A small masked spectrogram model, trained from scratch.
Model: log mel input, encoder arch vit, encoder width 128.
Training: soap at rate 0.0035, 10800 steps.
Data: trained on simulated modem signals in the audio band, 78125 training examples, 53.1 epochs.
Rows from block 0 of the decoder, named by matrix and row number. Rows with one number belong to one neuron. Each number is 500 + 25 x the weight over its row's rms, rounded and kept within 0 to 999. All counts start at 0. Numbers have three digits each. After the name is the row's rms in percent of the matrix's.
# fc1: MLP up (decoder.0.mlp.fc1.weight, 1024x256), inputs 0-127
# fc2: MLP down (decoder.0.mlp.fc2.weight, 256x1024, transposed), outputs 0-127
fc1.172 028:506499513524504533455518492521523527522462557494497525528516475511555524524495529530494494443551448507555526479474518538507522503480462498465526511495478456474496518495503535474496516478498513512476461511497515490485472505530480493500517526472491514452491541551533473493529508453534480499530530509521497491510509492517506483505490511532549474516462511490518490496524516477490539494524
fc2.172 041:453430525492519507486472477516486519483499550513496519470503498489511507449495522513469475452496519513483489537507504495513503506536479510478499467489512513498492518549482460481502453513505500549506483507504452460481488575503514477480536487486507556501554497552520519488491512499498481511547486494516499527516512519484499495481499517538515532471527495502494557500541481485497471486470
fc1.173 122:500449527504502497520499536495486509499474579514461487501490465521532525473515473509521495379523538487473494524566494487489476487498525497497496517499456504488504500490506506482551507447496491482494476622492468487495510490519521490504514521510505505491491503468492512518468493500492493505477486503496492486486518495483493531496452487516502512471496489479504463459504511493487555487522
fc2.173 106:500497480519506479485507498521407478550579509505480501502489490543512555509508500554494504552506544511497498491496516495486501479554482511502494548511488507495521506489485493494507496504495502532496537501504493542494494490464464515536494523495477451491520539509514508523511504510511523523508480512443529523511493460520476519502528509507504506468503507483505518494451486521511509544504
fc1.174 038:513493499483496543480489421520510512526519542518514519536515534494520533541490508510494496473524521505487525505519510502521474464517507486497514502507495483535512482529476517482471506454527518431499502565489495503520483478505503485494511529453479490507530506507508491501513491478490506483486505494548503501506475496483480499501478497508499491488497512498491508517534488498512504521455
fc2.174 040:514547481490447490533509521492491490497460485519529499524503505531460481464483490544520522505510484513502481503493493544472492472470530478505531496475456519509500485442481529512466482518509493523484506455481510503506495495543493492515535505496514491497451478536501509539479460496539448489464516482483533491515496507531525510514502472503497504537521489505515463464502528504496472524537
fc1.175 042:487502527507477490533494557501506514463478529485458511564499497552488514531493518499512506467514577524514512461523476489501483507505471524481487493490497499499511510512526496510507506478488468515506495528476515506510461487499502505496500532520478461487473504527482492502491478518499469473482553475506481442484520518499501500506518479494428484461463458533507433504514488450503427509448
fc2.175 061:462416495509483533457492489519459510530497496466475490473477514519498467547525509504492477477487478505500498501502503498428492490491495490528477545519450501489482479505519516525493503467529503498503551477499543490462499530543525516487484506519510509567446490458480520504499494507511499503509476525453473495518478513516495515505486500477492508552494491538480496482492460538488525527485
fc1.176 038:504470533505476513520527505489511486516450498518486498470506502507453470510517496519508503545532503500548525477498497496496473520505499503466524504531491495511500474503493514506502525505477481584537551444542494530464542513515520506494506504516505508507521515493522497483494495543525507520462568541457480489533509510491507515485512517545506452521458548514498475494536566545487521501460
fc2.176 050:493498440489497497477491526539472481462467460538513504494486488509520521488503480477492504558508479537516487519502449527489470516483524508496523443518470511528496471490536498525487431500507506494495512485502515458533494476532491514509513452456497480498418497520478510462509474501511492513423533512443503475468493499506510478516486473504498530507464517518531487505485540533493505477547
fc1.177 088:502488484516517491523494427564501443520533479517507493519475548511541509534533553500478486530463518496496495518525542457478484452534497488494479529516509507519500496527492518451479525560489498540550522552485457444529473487487506482507453510482487523509523528499511506483491457510495466493489500521476477501502508472469496527488513485483491537521510469509502485484486474461521517503537
fc2.177 090:584591497529466501534511504518506466536452480537516484516518484564498520516494469508506529466490512500515521491496490542511484476448538501497491532513461498487478506487505498505487496501506489499535467487507528497485514533494499486546476487459489454472512454488460499542492469509512496525464483524470497519510470466559478505499501483485500483455491512492497521477477538503473528511547
fc1.178 170:528507516511500541482503497519493542476499551507504487490494497474524506495486472504535497482502415523493528437493506510497456511495519487501512494491423509499481502503490524501545503449495496506531478481512527487483517539517495514510519487499510481502493512480494480500478502451501496457515511499525523461501506497493514491512492501469515473512470533492505499527473500499492492448531
fc2.178 134:494522494510478477493440472476454518519469513465515536524501493478467562506510496490481495497506544493478486514516466498523499534502509501479516478488491492503526521474490434468487533493505521483459494497502504468504482470492476500504531524471501516517559501500493537476526476498509452526494560499542517534502523518430506492481497511512495456423539498495479491461497458504513513481469
fc1.179 053:570480509517501519484509508497513484538467503527453511507514497493501520521524538509468474488540518486497494515497536481480500461538464517505516481502480469529491534518495513478516510499496516530510566503526492509475490459517484466499481470496510508509576516483530485459522490488457499500500505519520495494517519522504482504529515525507511448530473471498465493495534471510486566477464
fc2.179 043:524557450473490484506453471506448483456504501517505521487479495501498528476516469524518524422508500478514517508492461525508528487468511544481460531480546488509498515484478510488507502491515476510503493492483486534573503497455504452530471441472450511528525496534501461517517491525509494527471491515459516501490529463500516491469533472531504451484484506483527516489500520469499466465531
fc1.180 034:459462467508494500466501560511488519499568514513532498502469480468480505493484511505525517562539391483463508604529491504471458508526518525515496503522560468501512511511500496488492513473505487548524525421520507519498495489521508533485478517504500539493527506442487522548504456476489487502500468539510528494469492482538474517466471515508511449531518504483500513508507487486523523510488
fc2.180 032:574542491463491501462467529528509481474477497497506489504520530499537486467530500552500491472493512498491519522494488503505513474485508501448468444474536492481485506505496483483492473495492500472500499476491476508522512449465505525485491469497473452515474486462489483522530453534496520546452495539526545519519505523497471511496506517527507477465452495481543512479515561505500528457545
fc1.181 030:478509462495474488491485446464475500475519506488493441499502497530536508473471511512519500511447448491523512510560485532494498515508529478494536479523523496491484484497554495504519495500506488494475513475538469500505550535506510499472519526485534522500493507498475497492475528496514519489508488506498495477530531509482475510450500514517518556492482527500545526504512533504507550519485
fc2.181 030:530491526487528521503537448499512517483502506494512482517532475506511480487510497546460511424501488443492514546500514510539507467493494488484520507456497510478531515493477463507490487500510527476473478476463510548477455473506446512514537492467482501457530508433491573485486469524513493512520514495528474494509532502484521482513517521506504487517461467497464498486516554506526499506441
fc1.182 060:502490495469492518481522499511508531507524587496544490429502487587477523493493502522504493438470492487480517428501507486504528473474486510472496508468446502508487487497521502474504513514502539438436457508463461458531460489503512513482467522503496495466511489520486491507497537482493494497494485498518527510504531495505502501489448496502554571444516542483492503493498483523508518560515
fc2.182 070:504557514501485512473534476533493477480429505490477489484459510546486589484489475529485506487516455547515500479485422496505510506525482529461469563494547516483489523506481543503499432496499502484505546518501517493523519517472516508541495503497489522526484494512498474498526521498515501533471476509535483507502519512493535490482482525479500532512486525532487522497535475516511526442510
fc1.183 030:542469468474512496506503496492451458529528475483487518466534536495458528558522504523511502482533515488510505456527525504480455468488474528497499457504481507536495491530520525492532533474483494503458524485507489502494499499543474489462477511469484557501555509539499468474531476488505502553456496496532471511517544489493458522525517521508497485508506495527498515501517487480493543483479
fc2.183 032:478494514464538495494446506513467479453434481530468499501455483511511499482508506461481487536491467479525505516499438513565519524444511524492520526492491501490539540501532488522507461486498493496506550502531464517503503538470519474507468450476467599488501516537511482485503537480506484455483525503479483506470521535501481519492508489494535505506483504508522516458482456479500506505504
fc1.184 047:507501477527509505481523455510521494509543521480517525497526547555541482473514483500473459546462481492513499466552468462491478487511479517492504491476475475515505511501524499505500509488498502487471489456495488462517490524502479492508524461540545460498487471488514474484520518499500456483476521482495526524470501484520469525527500545564463545466486521527505494491448487498503495550507
fc2.184 044:510510518460487518511500475476492486518467487507489540505482503497482511510518482460484477497517502543511506541483476521490499495483506504478481434485437534501494496525531541520472515500502524471512525489496499532549498527488489525486505500456522521518447501553456493524513455441512487497474485490492490539479490550496473505529480469521489469549497478492496509482516505547545526533570
fc1.185 060:547515511498479501515524503493495492550472440564473494497475498441522512511517517529501518528514514488500491512478524482495486490539462503500490512543558499505501507530512497464484513487510518533480563451533501533496530485499483464486492509522493499502537532472489497510511492493478491529479508533502480515549503525497509515523519518494507440520484470499469451474564515503492544457482
fc2.185 048:552490484443507513504515497525502491442459476486491496485519486498504469515520494449544506496480466502505502508514438516482504506428505487503538498500491499546474517503503490525528504507493496524516460481475501499538472519508479514511469432515501493507422486486477526526500486492461531509445489493458503472473458523493461504522536479470520489504477471495538557505486532487529498507546
fc1.186 080:537593535506511537505492523483523484447483493451506499520513479505439482510499453454519506478506530466455495481528484527507510526463500494502505492481483535507506518497509490551513467530488489517476483453525505529507526520460502523517529520494518495505468491488477486518491493529498511493507523459476502514481497510509482483445531484465473520476480516505532528522462483512514446502550
fc2.186 079:503395471474508510512495491507535502473496488456505499519507487527507412548508505534496502521488465510499501496486515521454483509535499493559496470518485504492497520470513548508503496505498506515478425507495473498496495483504496531528480528504507510523511513492484498478489491497546479489507501479499492491511490472534531500514535487471507521489500495484483498489520483515474513525505
fc1.187 030:426480505489488495475480564452482527478453558475489476555510468443457514465493456480541479430513468492472524484481500512502523505520494513495506481509504489490469515504496475477546493492496503453441518514494503530532499484507514522538547525496484492509502500542482497518484513484508493485525522501511494473479489494513481453481523499505419482505508554510491473526486488472490444477494
fc2.187 042:435435551480480514497524489503488510482518499493506518517474511531531521490496517482504461471499511561489499491521496461521477520544477515484502501489537520498495506515512483496486501492500477479504475519502479512507507533515467495440536553478519551561511515500485459481509517474496455464497500500519495479487501528467545518515515523527498537513475463481514515507473471504513493459492
fc1.188 039:483533469483493484452504512502519500511497420536547500475497509425541496483492473510530534518542514495473504517449532478477491451495524520492517532525539496508503547541495510516501519520505502562486555513526511531510514510532524509492484492543517462491480509474502495497517499529523502517510478515567496484498555526511493501495517539512517467537518509524520484495534483515489490462485
fc2.188 035:495468484494522490511516504496489457519503483533517476501498491492522520523492483547507491483510522526502504507513463533520478519495485477498528551490500493510500469503521489515495469488511482525512519511463497530499519620478470485481529525493481524517517527474475436494473497530504502486449525547446478532520505499502488559471523489549505495447485509489475507502449526474483475464479
fc1.189 063:477465479470477478463509580482479484484514511498522510508513519510467502480483489506523467474528482508461513524432484477514539463493498505473538478512568521501521522510460485486491534520521502477453479470484496510588492483514515511485513491497511464512475491524504485493498505490473499478479454509521560545433515468511509516510474523498491514483501526526510519519486489481501487558460
fc2.189 054:524626488478469500521489463517519510450461485465488456495490494507529496509506494473497526539475472525493464520492482526551511503530486527491488491495489515517498523511519530514490506511489468504497535482525553513545507437479491462493508494509479472516477523506481486501529493497509506458484484446467490502501515541505480499462525510507493548522475507528489480498518514513509514509535
fc1.190 104:481450443466459496512498520493500511516536463498466501466519498503503499490490437493537488556559462496490491495450505532492478507478551485524515491504520516522528504472464482517497483511498484514540526490511479511489544498518521503485492493537499431517476501472475504505507516517490495493487501524508517527484519506513501531500451491487510486483532502486489531488482495497452537514482
fc2.190 114:506478484513501513542507528491559491521526512471478497472491504545526457523499516541506501527495538468512473488507581495489504519487488505458515478477446495528512474491505501514500517500505495519524488512519524487478514483481501479451485539501488541505526522490537473478487499499545493480528531496510462491483489479534529526467489515523483526457513509503476480524550485489506486500453
fc1.191 041:492484460483520463498485536470465485492465484488527483489530507489501498513479462528515481446477539498437474474485509521489471506522533482499497492544529501532521465481548491481494512499483467511489522548549538524511513471460557482498527481471480505500499485540468429485469553530514521462507506530533510458474510508517519496487525485509471501500498549491527464472498493524502475480493
fc2.191 039:450460501507460474467460520536438535540489513484506539512475549537534494496512478519545493444495510515506490489506495499498495473503482501498545487511550518495518492490488492490512480487494501528506485478496481507528493535491524478517512502477507466542499546525499432518510503459483504505482503506527476555494513561466435521537543517518506462492510482489524490493455490474473480502519
fc1.192 035:540526548522521523527508461495508481508475457526473494477478508483491517509518525528488521460466536490523497509480502485506468477536494467494512479510513447486511488495501511495498495495482498548557541562512499537486484494514463463516496477499499514485558514512499523488485496488485505530479513512526463482550464520450469488525509510489517456511507496511447477483544502512494555476474
fc2.192 034:447501492520485500495442457495541508555540512497507506502492502483500412520522479527487499550510506490486507515505559513508525511492482506517460504527529514506525508489496523471472532510491475479491527515530480503543534452477523514499483497508507496507562448470517442502490502501509534535560468481467483512499546506489472474501544509473511474459506504473525493495478458502500495539499
fc1.193 041:539544484512481480511517570489491520490508486495504510541506454443450468489510473511492500459541495513530496591492501497494467506504500483497509514541482507509506536514506489508505481451515511530464551384531554559509520519490520495525531544521506525524506482482480499511492507539504504487466533508503503478498498503496504512510535498531484444519506455509503511498504530505513495421530
fc2.193 045:508497514495537498521539539510562471516500445535499461514496488511508548467527506561499497533500487558491473509513481512466521516513501482519497502477516511475477502520494500502510514487504482482472476484479510536461526545487464495512551524477448478494429448471522491498494502551516526507488453550467481469506501465501497469518530491532494499527512508525500496502476485495449497491478
fc1.194 028:508481454459473477458477434482472454493498498507466494460502491496513497469533495510509509443499524493596498560484504488502481508463464474487494522493527492507502515487478521488488508511496484559603584554564519557506511482493511505492499503514507482510515490525511513484508519472531483458521543505500495483500453503490516524525491509526497459505470498512480482489507495474489523477465
fc2.194 031:484535500498488513460517507521553498533429458506488467506474478591511511496526507517502515499488469533522496510500409520501480531505518499476548524505497493526502514489507489541496461511505508464483507510528493489481515538487482499506482533499509523510436501502507512473478494523521528497471514547478528477458479519490505504524516487501492481509440486511493479509493468495542505455527
fc1.195 081:481479519505480469515488396476510498505484531496469513533482502479479484516511491515467495507495520516489518500469489480504518473509478515495492497495451521460511522492542514466470490544479517496507489463502499499522467477487466518518479505516502493522505482500502489468494500533525448525485566442477469479483526489493503503524500519526502540438496454522528498485528486502500485592539
fc2.195 072:540512501515468499542522496498481480515509525545473473501526518471496491472505487564505525512497483537498531485506491536506534481544510495503453517491549487501483559488508470470509535489501510468509489520507505490504511509478499460551550506500491549561485510490510499527514475489448505500512476523530492513507501465463498471499509484494498460491493521519501502480513555508531513495553
fc1.196 049:545568547520518545519517522517511523508477495473524484504505502474584513519480524496516506594524533504555504502493502510520558499503516480493500484492561491521514476504458535509510492522485503432463449467461464486534488513506513501502507484498482486487498495521502497478509537496514512482503479476518498512492513528504506504447492489472482499500510533496502465496489497454498491478463
fc2.196 048:503382470515489521512511495486575512467479511489503516490489464437532505507491507450496497535505485510473530493458519485476523484454504526523527498527515510462475525510510487490491530500507536526500541515492480499521484453509492494520470499486504501472486485502533514517518531475506540534492472485499464506498484488507548489494522505483504520482497498466510535496481507530530523549485
fc1.197 098:514416552510482506538506510553539507493489533522482509509496492564466477496511544516494499487522466490541502499533509511518499503517490543520530462495451502504473502492528520512493502505503521558513487483513508501446515508502497508473494499509536534530518543494512470493476467528512489500520497533480495500547514507493508480537518484515557505521479478517539488497516541472486530536499
fc2.197 085:504521480484505480508466461476470522502505488511472538481479532483513480503524512498479481535510502488497481534496561513499498496483490539494474522520514512514489484486519555480474534515496488449494492488514475496537503487486492503503450470451502494566565509537473451483524469476522485528516486512495533490523507511497474470502480485520497479490509497513478516505453462542466462521484
fc1.198 065:451504482479488485445478447477503512495478573472494505445521487573540517460502498476492481571519508491631508450556491501518549483473491517505498498482439518498500502498541500507528497464536486479558473578485492458517470479531512529493485496487510526481509472487495496486515509480518509498491503527505511493469529491489516505510500513521532504478491516496492528497477497477488506468471
fc2.198 059:528493506525460482456496521535402506518511520510503473505500522543514554513530491508522506475495536541533495463484502478503506471576467504485501523483524483519497477467466491471510517494488472476511492521518490504499491457485486486535486468490492449527517599562519493490485510512493512517498462475459509496470514487498479505492522501493493579450459509476508498499512490529508501512506
fc1.199 031:482515547487519496522500473527493536536514441531495501498499504536527474531517550527520517472470502504523464456505515520524501518491520503485500495546502477476506513488523507489508496469544513531489529490564487546473485504505468469510491458530511523538493517446477523523487513522481486518514515499484487521509470526487548516535537507480491455521499482501519493511486523524519497529515
fc2.199 035:537533474492457514517502551516493496444485477504483485487491487509511517521530473530514473498520517504507524475501509527505505496466489465464539463472528515495489498499506479505508488499502518481482471488447502468548517499507499514481534483514468457490471493485510513502489502473479506484412501490468541520468494504518504484507529510462499579470504532500518516514534533424529551503518
fc1.200 051:519469501462512447568501514510511481498511478486503552513504504473503494516473555530507478503480496493556518476478486507514532511486492507533530485490450465500474513497516500512472469515538530501490507522511530497473495544429506490465530500495497512489499500445482495515494503501475463491479506535484507482511497486480439513456489473512504458512489489521547486485527490486509490551483
fc2.200 054:525584488487508516485541522496480482495483495468562485536547536522475519503501478456513518505489496503493489516511500481505480505491547486521530486486469492500523509491490505484485486527511505510486522526501517535521488512537500518507502536447495483498524507547476546505474514515515498500456506467467495434498493494510504501491469540494471481492448513490489499486475509510510499498497
fc1.201 044:509519465514473504504474523506501507499497511494484504497498485461501507469490480477500502587524491463459504446449477490494506505510517486498527491492486517499515510488492502495488492514478507510499499576512494483526517533490506519522524496533519471457469491480469505502536496456509449517499497503499541493473542478526505495445476506465467512468512523491495486515502463485497479505492
fc2.201 044:498453523493505493484504489504465489488509523486510507513455500475477518490497476489498490526479516531486498497528495497505522494475514494481503467499501510488508509512498476485515472494491509520521526484486482481514501505482432489487477467501482525523496535572512500493540500495528460513458541497454519572471539534508497493496489475498521491500546479494510527489492437479512495467523
fc1.202 044:522477511503490504514498468510504460532513456512498490501520475495506475494503531504482498559460575518493465439557500541474494494478488517488507496502467496516480498491519496476530510553524518557488525552527475497490497503499514509497534520488507526493535509526503500514538534541539498521498527499521518494499506522510512456498538509506497533481502532514511469514522517551513477462547
fc2.202 048:520519449454497491495518503515492496502465498530540496523509502487515442533509488440519514493490527462486497508516479522526490497443527481464543461513496499500502502501515474502518522503502504424438447475500479516503501427473514505533469446487506448474473499464501509495497472524478522497464520476500538486472484503501479468519514497505491480450489529473513486470479490502526525539543
fc1.203 036:501488502505521473510518468520510516525442458584469528508477507496520484521503529495506526512485533504511461508507531501527516518535546512484490527529513485496502484485471505496491519467499479526529510475493495534466515502484488470473467491519495510539506520476501526537492494493492489494482524484521490501534448516509515495552446504474521428530510473491490483458527526530493516527493
fc2.203 036:479565466440480497525483555521544480511467492498517492540508533493520464506488456488509500519500490515471497508523513533490477510482482492498511529479490487492479482471533536523491511516505495497526486487513492491503502424506495537485568490499509469522453493507518517500480456546513511525477483516522497511525494483516537511577510512503502490510435530502494463462467495560511521532538
fc1.204 065:550577521501504529499508461505495501517428479497504506507493511583539504500501496486523513504454492525500513513534491525497579507493521509513511494485549497523506503481511501507506486489510510464516481455487490514481486539544521506481506489512509494484509474533529485486519524511521493527480518469506520483489535506516494515491509479500538543501495506477504473487495521481480491512509
fc2.204 078:467384493539545520512532488504571501477516504494489483510500511503489547485468498416494491525495503492477506496491497503480492524562506489536504489525469500497502463520501469496514451503513515505479538534509499473461509487521527472473492520494497536490506509477529517532504552530498531488516516551515471499479501507485546523490505502489496518514521513486498515482515467488479486483506
fc1.205 037:491534524516481477486503585500478508487572545485472521520503529491416518471499516497492462514528469504537515521498473504535497496483507462498499483508560515518534508506495488524533515493513521490499512510498511483505526507465520511505496508472520504540468476512488511496494508490498502488494507533459522514492484535502520516516510510517510521470524477517496550504491497524509489482468
fc2.205 035:486562514462489463478538552515584476471511497519455482509499499493524495486500497480507513468493507471502500470504499467491501505541487460466514494497526517489471524521489456537519510509501486514485535467469515552461481486544514504471487564474502467516486464411498491509497533545462511519502444463515516489480491492464499523497488496532477529497486523519504499491546572538507544529531
fc1.206 029:449491493489476462452478574471471533531496478506483525539459452464468506486510495520493524445472535499542495529529497492530468512468524472513517500501535486494524528486544495499488504525538495530466532500498539486480507477482495493518502492521507512491500508492508521519480513518491526518505545528516520477505494505468491488519486476521482477495500512467484483531523500506513500479511
fc2.206 038:541672505481464513491506514508471504488499473520498499484521534460488496507479485479508507493502520501473482505508542526535484477521504490460502464509468511527485494518479542499505495498487482472495488498525528508503509464476498474466487557503500403498520496531496514477484474492497488497505503503511554488495496480525482483485487468499505494491505513512492485503506535495505507506511
fc1.207 035:505465481522495468497495512525532485520524484557474515489510541498532511498523496534491538466484435466507468494498485525534477487502516499496448500550525480524488512486499494503523511524491505501452541556496499506467509447515496455514483466525471504504537521476500505477495494531478447491519467517497498471502496473488508504513516475507496461563486531517518461475546512505525534525437
fc2.207 030:494525456483498501502507466480465506517479456488524476483499505506517517470501493529482512434510509489517463539483500517506502546471500508488501497511511480501531504472529530498489473506475469498524537490503501456501498546556462487484500492500486511467512486442488464497472488537451464475478523486465492517517514515507505513512485502513478478507515534506483475520448470539512502489498
fc1.208 151:468502448508477539498503498506498496491485487497479504492484519456519488498497524502456510490457520523449513423501496497510561491480515497508505514509509498499516487519517517508508482468458507507472486458476512484479510493491525510512486482491498487497475456487513511498510496493510482487479539524511516492495490507507483489514541510514504509489514521527482503510542505503502472471549
fc2.208 186:478549501482500506500477459463512511507477506499488490511528495522530498493527488514503480448474511499518519504502488506528508501501504494437514458515540498484496516513504511488505471498489501494495496463490484491502495476466446534553492507495466456498526520503532490512529519509508481529522497488577510522517504513492495511514494495536498467482496484439491513505505505473486510524492
fc1.209 052:404576501496489457497489506467484521491539481492498504488473498526454494488483491527457517450528572495606494506555480484495463519494526484505497498495528499477530530501540505494474490468530495509494546521501513490477516526467515496532515497536492499498523515465485519520491500493475466472509551516498494489480490553500511480510507480506480478481516477490488453506508512508525485491523
fc2.209 061:527606486486497495515500567514508444500578479552502487498482517451489470520477497499522526471495484510503498514491534483486480481513513476473532498498518498501478475513474492533508550497514483486466471484481541529529482459486536472485517488511496477478445507518498528474491471524444483527482474504485517448493498469544487498504456500499491505500482534504501462480511520484504512513507
fc1.210 032:503445540485522500519495496502526485419479508488495514557508475503495491499486496490528495457496501478544518481502507514503511522461541487512542503493539519483482518509506485546498472486527490579528503509524489521465514531484500515512537546455499538478499534483508482531459498482525519466497481481483521501489513520493477483491532469482493479500476501535527470506490521484512513495523
fc2.210 047:489492470488515496506516477498507513483518485480513499502507502473540455518515502457504500546500502451510492502502515533536487511499497505506508507539479508502487502469524533503480530519477480440467507488517495519532484427502498523509451479512529467529445515503469547472510487523521536514502484472501517459514469500514539500523473457470514463537490484488473477521461507543515492526552
fc1.211 043:516539536500534483554477501497521456491506447546469490526457485458520515530521516543491490482487515484510479507500531491490455481490499503486506508527503471497504483488503527525501505502534502572549543485480527522462524489487499488523519500503500521514504510436534542495465448528458501502469486486494487490511484527455510501516523523481490469534491438504505455509544530509497513468476
fc2.211 039:526608483479492485495546473508501459522479470542526491509520509510501507493529461493487508482497495509493532542487439533498508503442507495479530496482508511530505494488479497500520500531521492507449491471492504513527503495530492535492488459469459457500448488485485495501481444509504525506440495512489516494494481477511483475531500488564515470496494511504522495504487513521498490525582
fc1.212 111:517543508505485488513478515475492483513495467538519498497483478494535481508513506506481506544525436473498484498542508483498466509519500503503475495516492495498503516497523510496508513500525503620584589491556533537496551513538498507500507486544515491522535537478498502489511500514491508511518491514507495504538538518478505499516508503539564474523500497498488466494530533535480575519485
fc2.212 106:465608507517478510489495504517446480519527478537477491504488518518538507482512497504530510514496538519501516494500443502517487488468519500448511481479515499502525507486508479498513474510511487385478452512522461456474501480480533501463482422501493441526483568470479467528512492531481501499473516505455542522466493519498473536508475494479502494442468518491522496506495478464510471495540
fc1.213 194:446474449489480519474507474492493541492509588497464487474500498590486491487502475521478490588487427492397488515582500495485521503502473478500518507498457510511472516524512473507520498496498492480460501464481502469498488503522496484538479502507484510502493476490532517479505496479500492497496505517493503530506516511500503526512473507520544562451491484521497500485489512533516540467532
fc2.213 224:549558520488489513532525519483530501402523479468493515511483460537510529453513494562513503502523500531505531484494484494496486501529515502526523465550541510506474536488493516492491476497491481499496516484486500507542512487530493486572504543466484475469519523457497523508492508476469531516495439495526507519480527507507495524506464478465513531477469504480494477529484475506522510480500
fc1.214 246:463483501491478534487498478497505506496491555466475502545509518419436494494497510494481495453533605513559516533400465513497571500480508505485498495480497498504479501493479495506477496509476478463502495399461484500524485495505511525501500517479494492510512482525502494516510500451535533504494535473495509511491460516519491490495481498500483499503529554508510528539487486493495500522471
fc2.214 270:472483513508510438522479480486519499548489521541488520500482521533506484510479514489517494411514558499504491527510501499512500516506460500452530434529508515529509501517498490491510508508477499494513530514506522522540504496489500501525497467497499500518499478533512547512483498478521472483512501504478495503506519498450492494512527530519494509445481504483509491505518483472511470511477
fc1.215 053:521504491481467462548508478515497471530516496501510517504471516465533492491485522506502473527462444478463499419529511511498445481516488499504515487504467492486535543491477499498515506477509504529454491542550495468512472532505516504475519513496525471486498466500516526513509484486516449505481453514507487471497493471501501498487473533525508510515510500525527453532497482525503466521515
fc2.215 057:489504485503496498492476522517469507459525528534477498493500505465501518469488481450515493490511482474512504509499491480522527480459512509475491493486500495489517488499474489484515475513476506513532464519500500486544494437480477488517477397500508515472501494545509545485522498491479488513478531473512548521496529506525487469490521510482531535440529501456544514500550470481512519508527
fc1.216 029:538497475481461443473524519474472472515536446544522495518493512433490515504522550534530498458467485478509526514443474503490512472513511534496512508490521472485504508508493493445450526537502505501519522557540516527500465502518501494494479501542515504500479505495542516511525514502500483518477507544481453489487497482519525539528482511539483494512516496492470487480530486492487501550475
fc2.216 032:515516507548512483499532503486457533504473537552486493512486503505477567495486496437467505517511488531503483460489464506470492483560498491533477515488472454500509510499505506516493479491499499493490500499503475456486472525520512483467512439477491517529556512544487476482528497501526521467506524535485498547499493512547494503466545506509504512555464515537497497506488525513519485532473
fc1.217 044:503526487488535480501413502497487473465486487472469464533507471532548528507469469494544516513467507467452478528511473500515466482510528537510439478500442496491495482466453506531487485523501489536523512480512496500534509491478521496503491487467488491533500506484485518538473500476495496431490530484502507493520481464507517479505476521503461542531517515488522529527487507487483462532475
fc2.217 038:494534514506457468505496513505430533516519516464509491524510504539464472509493499524533493490473497490501523504480459527509466514543502499533488522483472492517526490523501515512457468493488472493497521504492460486489491544446514539479515555552535447516489507536502510482519491513502480509484484517519518537522479471504531467524482418462506490492536492490503488503465461523521457485519
fc1.218 060:527533537510508523493481519487494551482472478494486473526492487533463526527520498503521523458541536487499492492448503515480466549523515516482477534487539516492518488522497501539486488529519490549531500472468511524430490511504478484523545492503463493548507502464506506504485512534517501483460506468486471459497513506464482486501539452505478477483442485537543505483507494545499490497538
fc2.218 066:467460461488474489496509494496522495515495507521548524457565487479514465541516508520475499520504492485462476476494497476510486538504494504541539485483465489453516484482476499529502500513499540535501496482514481500497486466546485526481485513504499524484468494442508519501463528499530525456536469477541520496485495502528470508540525502529516505530522463508512465498461503482550517561472
fc1.219 032:507538484531501496512515515493491502492510472541494512529446512476505489519492465556466515458503560466547508538491518482479497494533526493492503510528489500467515480521513499447493507513500500543576509454477514486499473503452504518487480509524513520498521533480527515515484461476466493501514551515484476447524487510518497461519501531526519492508514456532483458491539507497526485443496
fc2.219 037:477490488485504531500531474524539478512452509474477485548476472508488508502512472487505495567505502517483529492481453479459502537469509468500519519480496494524508495468492520503501529509517514521484499486476475487553515547506488538502527531499496523522446474509501506516480511528500491493452538500512500504498501488496491481543482453459507491526542499481505504494437469495531536474532
fc1.220 033:519476526494487511536491464527524476497486543536520509452484528509475502517475501510477499458477550497492508472515519490492517524507531495489520486509494468489498484516522508479462488491521528519579509528516506509490496496505437460477488476494480506519542543490517508453504522475500502520499523526530462512535484517486480508504486547507517493522511502492472503517532512505516546513514
fc2.220 037:431396508483478473506519551475497507487524499500537509507485503491515498546500547502488464469516529517485482521505472517490495513539501472491512500520449536456511483535506512534515491512488518500481491492502482519473517560537502515456511533495518502491482486495474525463490490473524513453526467484495519497522517503513506542536485491499494454541502473529484472478469486539520502532455
fc1.221 042:483531489467531514496530486482481488488502475528528507478453480509509524505471493538463522550483505480466504545496500491531486508494488490484500485492489467531477473473505514532529515480479500522603481576521507495503465518484510461517463478472512540505487517497499498525476496488502483526488518501515489450508528516502518512478480522504539452542507453439486479518510492488493567495494
fc2.221 054:479497475502453478511505545493498498491546498518510525486491494483494433536517518513520481453490526519515504474504542519495510493486488492451455476511489496529468456497486506508512526517521502521434467485526508501474502482496531503482538503498539485511474529520500516520495516486452498491508472479508479511497502516513538527516493508536501564439526492484522488466534512521514514574485
fc1.222 046:484513504535511507484499514492485505537510532517487504449493511498509502515497496518492493507512444522483474498484447487498493505543520520477534530520493524531533511493505512502492516464492489491534500491455468485503484502531509521462513518475474520503483483521502478514492482466525500488497455532494494499507553474501501461530466501465487527543524487516562512508505453479489530486468
fc2.222 048:509558538550503505483530492490448496489474481506522501489513489467489503514476510480514463473522482531510483532507476500507500472552500489509509495534529476520496499521517509493519494503509488503470524514566504530479502474520474514493477539507492501479504509443503489470462484536542500459475508506501501482553478498509545537461492546498466443499461525501447429505509532516498473476509
fc1.223 084:529469492550493520499480476512476463491513552484512529468510485585448497511481428502519500485538452492480512447480463519513439497499528470517519492468446490452474485475485542512520528456471503484512470622492494468511536518497495505504492502468516473487520494512514502506498510484485512487549483505476518497491461484495516475493487487493541470506465467499510444524510481525488523463472
fc2.223 105:445441532518487450458453508493556493497514503509481502530492553531515458496455501513481507458511548490493486504498537484487498479517479491481460482482466526477518495497505470467491472490492510513518494525510535506511505509514475556504510510493516507543544508490500473490492526487539449514489557465536527525521509470496498513501512553540499477492470492484501497498544485501490480529470